{"dataset": "small charts drawn from random numbers", "layers": 7, "head_dim": 32, "drop_path": 0.1, "init": "torch_default", "residual_init": "none", "optimizer": "adamw", "lr": 0.0019, "eps": 1e-08, "batch_size": 128, "final_lr_fraction": 0.05, "warmup_steps": 3920}
Rows from block 4, named by matrix and row number. Rows with one number belong to one neuron. Each number is 500 + 25 x the weight over its row's rms, rounded and kept within 0 to 999. All counts start at 0. Numbers have three digits each. After the name is the row's rms in percent of the matrix's.
# fc1: MLP up (model.blocks.4.mlp.fc1.weight, 768x192), inputs 0-191
# fc2: MLP down (model.blocks.4.mlp.fc2.weight, 192x768, transposed), outputs 0-191
fc1.330 087:514488527493445512510517488542470495458452509506478504492514508528462448538488488509515477499477510474472472527489474527521497524498461489495480524513476508501519541514502453444514475459489502504523522483479484474477506508519508477514521495477476503513493497524492551486489471521522463487519515495481464460551452488520501503544476535530495487474483466501515476508487490502528479547496551532488516559496468499519466493517475487534514506497535485519509481531526486531504489469502495494481518490510519513536484525556526508532527495477438525485502563495473516472516480573533510492
fc2.330 091:492496486549558480501497526482525526548520450517529499504487518500514474498524500511474543490487456489449520491509532464499475482512461483493487492486538530431521542527538503520526490552563497507518480481530500491537489481497468508504485489512512502534540470499460529500491525504500493428445491515528471520514537477511498517503510530513513516526496570520506504482487509511497516480521486515499501528541518532456455520466449496450510475512511512535505529489484505478539470495468524461517495494480512519522488502481500502500472521526480498482516550504523509484493516501468506511
fc1.331 101:507554472448506496503513528527506515534504545491539494535484499517504461537486518488481507502502463491488505497518467499427495528512527551507485501483551531499500511489476468508485508493506483503473508508461527559486493529515521478502505475499514504492503475520471477510507470517486545474507503527553519489450486493504470538513475464509490509525501514523524547450516541456529496488507477537503512537479457506483557503505486497526508488525493477464475487555509510488496459479521487515451507470464451497497517507493504522475508544467457490566510505514455517485505517506526485486
fc2.331 101:487462497503483465480479466463463487484578472474465473478500509481487454537507536540498495495510512469516492535536522516544490473490531494551481504511459494448503513457552495480467500462474520483514522489480504518544481468519468498477493529535490491479505494502507522481492520498480496485476492508527490510552510479489508466511473510481515499450511476520497432522526486488533542496487513518504485449467521503495525489503504489467545508491510488536490496513490484535505535502501511509550491526497500499494489505481548473499474497529485498491515497583546496545518505499521508552
fc1.333 095:494499490481474510453549518509541492502476503511510523555499507549465465462491517502506468444543458455462530495536515499495496508500511502496517473507538516492489480486493489507489527499541480498510463501481503510513506436507491482522510473496514500529451518521515456455517501488496475513494469472496526448521446491495493522551499461519513528511520525531497528498498509490477496468518507501462499514477501511494499475499484458466487497485511507456526540503479518525463493531511518476518503493498444481531514548485508521490479501522504515509530498483529539495477469571543458436
fc2.333 089:530488472487506457532473514516524496488514467484502495495477528506540454486516459505550494511459476486500523524513514490516492476532477523483491493507423489551515504501503473465536475488471487539508476528520532484575458555511538465508524530522513471523512503465492561504542502510527531521506522518534499514493505498535533471485533482513480483493514486497518502489523500474450496511487465553553490500500467493491508504456503530537497517506483517466460513485500530504456508464522502504485520469521480515501488498479492471498485483467482503527544485458462521505520514480502543515
fc1.334 107:499512506496500479493521502492536480522481502506474518519481448526512512507471508489485508457495507498511508529536490516479462478499507471462475479482467533487516489486551520520479505525517468425478509492466470499483503522427476524472487535507538517527496525486537469450476488498442475479496507514506426491532492511498538517497462493506509473454496485505444475502546480539528509510520516513481489509536504506485501492514523481506493544484516497527490483531507531527490537469463504476519464485493454531517530486479548437549498498486497476534483485503508520486522524500506474534
fc2.334 111:474507530494504548521525482565488518528518456507492461511501538511508514480513429520468475499514496542470498481525476525483521487455492481470500548510489524521500515478480542459499462494500489497490472481500484475491524531510507493515505514529509528480506518543466465495528523485521530445479502513522454489478498474514493465500506496518439538475496485477452535503517508497521513575519523481526544526481496504516497501486517515506486490544512510500518488503522480491509518483480507453443459480503472518490500508550504491512494539513522467553525497488476499509446495462532531503
fc1.336 104:502549470492503480490497489474491547487509504497509478533505487520487525505524491494480499504509485498449488467486524538488518549464486557500541520498512493520515518447433483484485497503480517465429515493516574523509509485520468481526488499474508469519487508481499488496503460490500518500498482460541483512474467461510477524513510511550525483536526512485493492505498493486458447517494527514501496488475541493493506478526441490478525472532494509464466506490506503508507436531519514477474497485465473488490518552510507511469508529524521556524503494520477535502550456542514506488
fc2.336 099:453491470515488512455499481495479513509505429510537500505507489505537539492499496531527472489485534487524504547507473520464485510469543489557497456511464496449499495533545488530496490473476481543545499494515454507482499556551523532514487503472516565507517507512488547475518512482516494497472506509480473487551519513530509519480454510482501520494482484526490481480497517518554489518530500470496526457537500442485494500507519512542484507497476515555496473498523489526526528445496485511522504504513497478509514518496496460532521517473486486500522486486530483469488533483508534521
fc1.337 103:521506461476534509472517527472508481464505529494534533538478490511509510499487479455521498511532505497502466486469496515496534486488566514518547453524453471519498470476539467498478475554486521511451489564489542489485456494503490549508525499539509557497473536518552518504526486549487526507489521516498498519479496453505498514482537439497508501498513498540542518501467472512526485509488462520487486477499491511472538509521516509498504482492479475476493549467510497518518541487460495505485526541499520476500495503496517506527446529514524536501535483475486519511525489506530479488
fc2.337 103:509481502552464498499469485486530490521486505443505479508525476525477485496524482482480581507483522477485520501521508513492484490506468500490528493524541562467482552503512500485526496492511477495566506514487491511504524557493495490504481512490480472507535458464442510471473535521510479487485481524523503506530512477494518470494488510462495505505496529496443486475525472547482466535468507460511552499499470508507492476506458517518493497487501462550493452508488490523542432515482488458456543491487497510527473491489494482521507457516517517517480520514499522482514532534503510466
fc1.338 102:500446556485519473487543500487493494513486503495461492546518458489499507503498541499502500476488444488471517497505457513485521455474522508466491476485436489531473531479483505518502467516516550491478514505459501522509484524485487479485470535472467554495505463497543479495545470507513504491477457480543534482524479519451496521518500495509503529476532502505490506468506506545518532503494489471518472541480555481527468539565503459531514475517519472508422467477518484513504502496475502476530505520476514475500493470478533490497507523509525507518518495511488521506503476482512463515
fc2.338 098:476481479520492522496504470522488516490533468506496443471476532475494511514499546518483528493491516487548519524480553481457492486480505539479496531506504503426516557489476462488464533478470486499487558516465519530575485414519536484520510514539545488484490484464486508533507538498479489509505531536488504472486490466498480462507524527512518513494508541506509503498469529474498502500504491528502488500483511500484517462486484462482534476516472502492498497538508470520484523495542509512489528494470486492479493516456496499496471459552491494491534503557480521528517493505509522508
fc1.339 111:510541504540527493510514524505470561541513557467500531526562501535498527481494508506469476482492456461516507498492516479498512471496484500509525468507503500536508450495476475473504495505557522502484501504498509541472503527525513480506546499499483520487503485510479524499503494522467463500494516513504551524516472487538474493516501455516509527512504480435504461526500532442528511476481533535503515509495496477496510513489497501464485484464460486487517521464506521505491502482507511525515474458434457486508455516462518519512464525499515522508471518523525475537526525508531515423
fc2.339 114:504511518511555490508498523523464503499484472487487451492499502481502478531490513496520509509499511517498520484538484477458518518516508489478501525488452499472475517537482451499484492504487462527451517549465487555454514457484506472509462497530505479500473495550485504486518504489529521513490529501475512469492533542475485507528529534538459529517530524469503523475507490513495528486491499499508502544493492494472528475502502531518504473463495481508442498498478516497510516561507563483480488496533449489522488469519483447538444448487499505484482535541528503505473466472485448506
fc1.341 105:511525526481491517508550480513480507482465501520509505498506521525452500529488482513538478509485493507502481465505460489521505513485510498494486471505511501495523514480520504533478461542501510469540455493445536507483501510537497486460486536456490503482477563541520547475503471494469505519482554522523461515513497481444498522498486481484464466466499489532553508518508509524524507535473494524495493530518476524545495472474457516539480548493465487510485524490528509476471506533541519496472546519450481523458528501473525506544488457475498530486464526470505529532524496502502508476
fc2.341 103:527489533507477505530478520496485495498520475533488510496479474483490526513483504537506493494474487490494490483479461503550552542481476451490492510469499498513490461480505485491506531498504475497468545460436483488528502476532518516534455525486439547501508486530528528464510522538506517529472525486482518475500508536504485502505464533525511492488484429458496508548524541460548474476509527470495483495531496510499480514492507497496492487544490513493500499535474462469465445489528475490509498511518499498466491519516515516471560549508495481509495499533514520520536546475479481549
fc1.342 097:521532503494476460502537529500500497482512535534521589505507505520514509525509514503486518475530494449513476527501478479482497492432549452493477479513530491440487510509494518525507528477484503494499516503474517530503514490482529541514465496537504510505512521527474462501462492495561499489480533496473440514476501510506527499515535510479509481506521461548460473526537488481523462502483529506495525458507533463517489504505496532530469518507502474490468519491495490473518550461465484453510485513507533492491503505505526472531451564481458512486504509529475494489514487473490520494
fc2.342 102:505480500531517480459526452537490478519482481546479500497491481503495516475506501470517506489499518524491499514482496502505517460518489518524507482487476537519481484488477474491474489543476530514518524479469516473536486510510476460524460457513480480450458499476538517491526516459460523521527473523514564487518462483517547459463486496488479425499527517459515495502456445490497485485549511512519501507512478511534505510529494518427461474557523505505501490524491474528533498511456470489504470487500461533474493461522490492520512501510484527527496483474520463509505501493492475465
fc1.343 118:512496506509489485492551487500507523473499485562524506528486495505518489467514469531534541501498497465470525493488544522494496488490490537517476457516532488542456515514474526471506468518505447482505470503467474476551427509456503468484491527539530498513505458510471505527517494528514492471511538507493528500487461497519505502517520491488534545494511515518520509513473501493447486512480498499491498475495514468511474495539482485453456538457493556455473507512480512514490500515538499548478541484456455517492516518485511506523444503544497502511451518506528511517527488488479473509
fc2.343 112:509452499494524474473461534499508464520473526488517506419511537467524461485483480472462471527491521508529488522492478506512490488518520461479540514504443492512550512484466474522492539476545516494471507493471472488552513476486490521505497500510499509487494504529479495497503550520498476485467525509522494521497494480507548558530548519473487534541510526468521475480506528514536519516514515459522481530512454519530495517454496486466484486495539459516493533532503511526523522525485487505462508496445498502528527535494511476487496515540528519505465514518484487494463460479527507505
fc1.345 106:493496489524452470533505511507505503495479535494437504490546534520503515479499527498508487500510447494459521503488489474502481467459494490468498487503507517541511470475495476512489519550520489469470483508535498500488480556498496516488510492527479524529489521477535489518514451509488454525537490486502487471506518478531551512496513478525520487502500498500486480461541510494496524562465518554487474540507450510489516455480454525476499515433484490455539497483520477485466537518497470531503514507487494508488527545487518499494492476572493501540496490506487524461541496498529536470
fc2.345 106:470496573471516501469499505501497476531468513525460504460486510525496443552540475481496537492499513492547526491463474483504535466499507513498505534510456469530509508480547488505490522472478517502481491509517512492503500470502502467487519499503446460477497509488483513536508553498535510489520461476514522519467501508438509444497494493482452520507519497460518486541468475484468474485486461516508472537523557522494494491481472513461558518478505497484527531507524496484484496537516483477475541482484534481521499478502504480500477462475498490479463520473497506548519459489500495530
fc1.346 097:523518493488531466495506538530521512463456513493536484492495516479488509492490519467505481480512510514440468499507507501504535579474504452517459441500513506535484548523497464511477532520509511475478475533500514506500529520467493512540485492536511478516476494471525504519512507485493513462471476526540478497480524492511495499480441543528506495493486470482466452504506470502504496511485490534444472495498514528467510500511486514501534538466510474529508459561463473469483509456518549498508498491492508482542464495514529469538505485483508549493520513543504526514473551512493496490
fc2.346 099:515480510493460493488488496484507523532525453516455507486479533509520512498483483502489492497533506511562519543537532492528487504519510498525490508527470524487484503470499535504571503522472470474478533488451468473501506521500474472531526535541518489479497428513487504528468582490448506526492511502504524515521480467497544485460477516488492517476462523449489496537481469501531514505486469500525460527480524496510546507539503500499516508510518502447471512501468489499511526514501487468510485481547486472475541506505480523481472482508505490474538485499517536509510492547508472461
fc1.347 123:452496520462534485514489482477549538520522550516487554456496471509461509486512497448503525498464509479498490498482521533513529492491474483483488503496511511524520519527462451477480473547497533453521525523450494499556514481459461474538488486460522481526503509497488484492558484502525505518517458444519503456470501522484479493523501459531470516477514506520510482538495490529502502527523472514480492512497515471431532485457523515517474486475493493523504482491481510499500500456449498483472472518498498504475464489549517519513454465518506487495502490492487483526526485504523492523
fc2.347 106:466487498486502483543491524465481498503552474520507493503487495493482519517530452462477511531473498486498548498442514513509501499495513506506535480508497504475481526552482484506496488540505503451546527468471523512476520506492491527518496484470512532498513500533547461491482491500524489518520498520526447508477502482475507484513510478527514502549486494482515517479520523474487518473492508502486417485495499520470500513495517499508489458493525507527478519468486564473480484485467505503498439510502500512462551513521471518468507474519496471404499504527450461499471516511509464450
fc1.348 082:549518503480538480477532483452482521481509485533468536512570467588494464470508486488486517559488459496516482485492478490516528520488526496504505476508483512520482483546482515477508465475471533467516469476507517465508475495510458501501522531478523500501515511470464524523484494521506529514555539482527497514488512466485500496490467498466491491510508496547492455495474465535535457491496498504493502470474520453497497543491502470482449510501495516519496531476507478494508485510501498534497516484519520502526471518495495555507515534486451492533500509448474544468491538510477505477
fc2.348 084:483520508518459481536528491510525519495502477515490480487457459475474545556474479493516456516492510516501512512493469536523496489534495497455516537497493498506465477514567536512526468513542484538511525508476498441492513519515509508505491463524488517529479522489523506496477510500479507541560496474537547493494494527517524519482500496519478519489474531509538487501532511520490512546493551499540504500504490484527476456491521521470456464506529498504533498498516431516501520517521424511529467505485555495477509488547486506533490475474530492485501487492533443499507488513504496510
fc1.349 095:520500527496485493461535520511478537542536496499483494485528549512545458510490512463516532495530494481494455539476520495481519445509492500467506478479504530479488478507499516487517517515477480506506479523498542518486522489546469481485503510509508463499491509487509470427509506507548545546468500496498484524489488490499491499512547499548459490519488511490550488500509538528533494565490490503511491498493543503498542533509484527475521500523511459480449501495525516494481451485499476482514508521502503422483533473478519501501503508481435507522519498462480525526454535511510540511
fc2.349 097:510482514514445510496513501515512520489481490511511491498458476502473494455526460494497486483482542495507506503503481502491475540488488504500495512558442496500533485470451492508463475495485519545481528506563493483539498467536517497565540498509514466545499536516487502543490509499487505428482493497539456459533535456465484527504474504512528516450522510461501519494496544522466470479496521504531486542488491499518476518458487487508489468475537524482524561501497488457498518499476478483475497504521535528467500511505508488514508524489539512536503490522517481486517457476525516517
fc1.351 098:562510509490520485501508455499496509501483535477522517479531498487496467485464526476456496504492442493466502511474538487463526490461489507487508517477482542497467469477482482552513515491523507459472504524513488524463475487504497477504449489494512451505491488470478469508499439537491502515490475480484512512490466516503506475508556500535515507502491528488492486512486509516529495502520537477497487495474487518470518509506502506488510503509471470477488510504490534452465467476530518525506444474481483513472430545568500513516494445495533575517494519492545511497481539534469503507
fc2.351 095:507490490517491487520491523500512503523469508514539496471522494471475476534496537492504542507503519526481525494474480486501482542478496520532500501485492465557544502561507535473498494524522498513457555515498522538550483479530537560475535545512491501525534510531497512539462530475466497511515527454522477497458519432507493495514514460498477501502524491512521526491529497468507492510531487531517506545484517514524497524460499515510479453506506464507517473497496518521543490484476562536513508475501478494523548462466532484468484467527504499520495499512479496530451508520475485482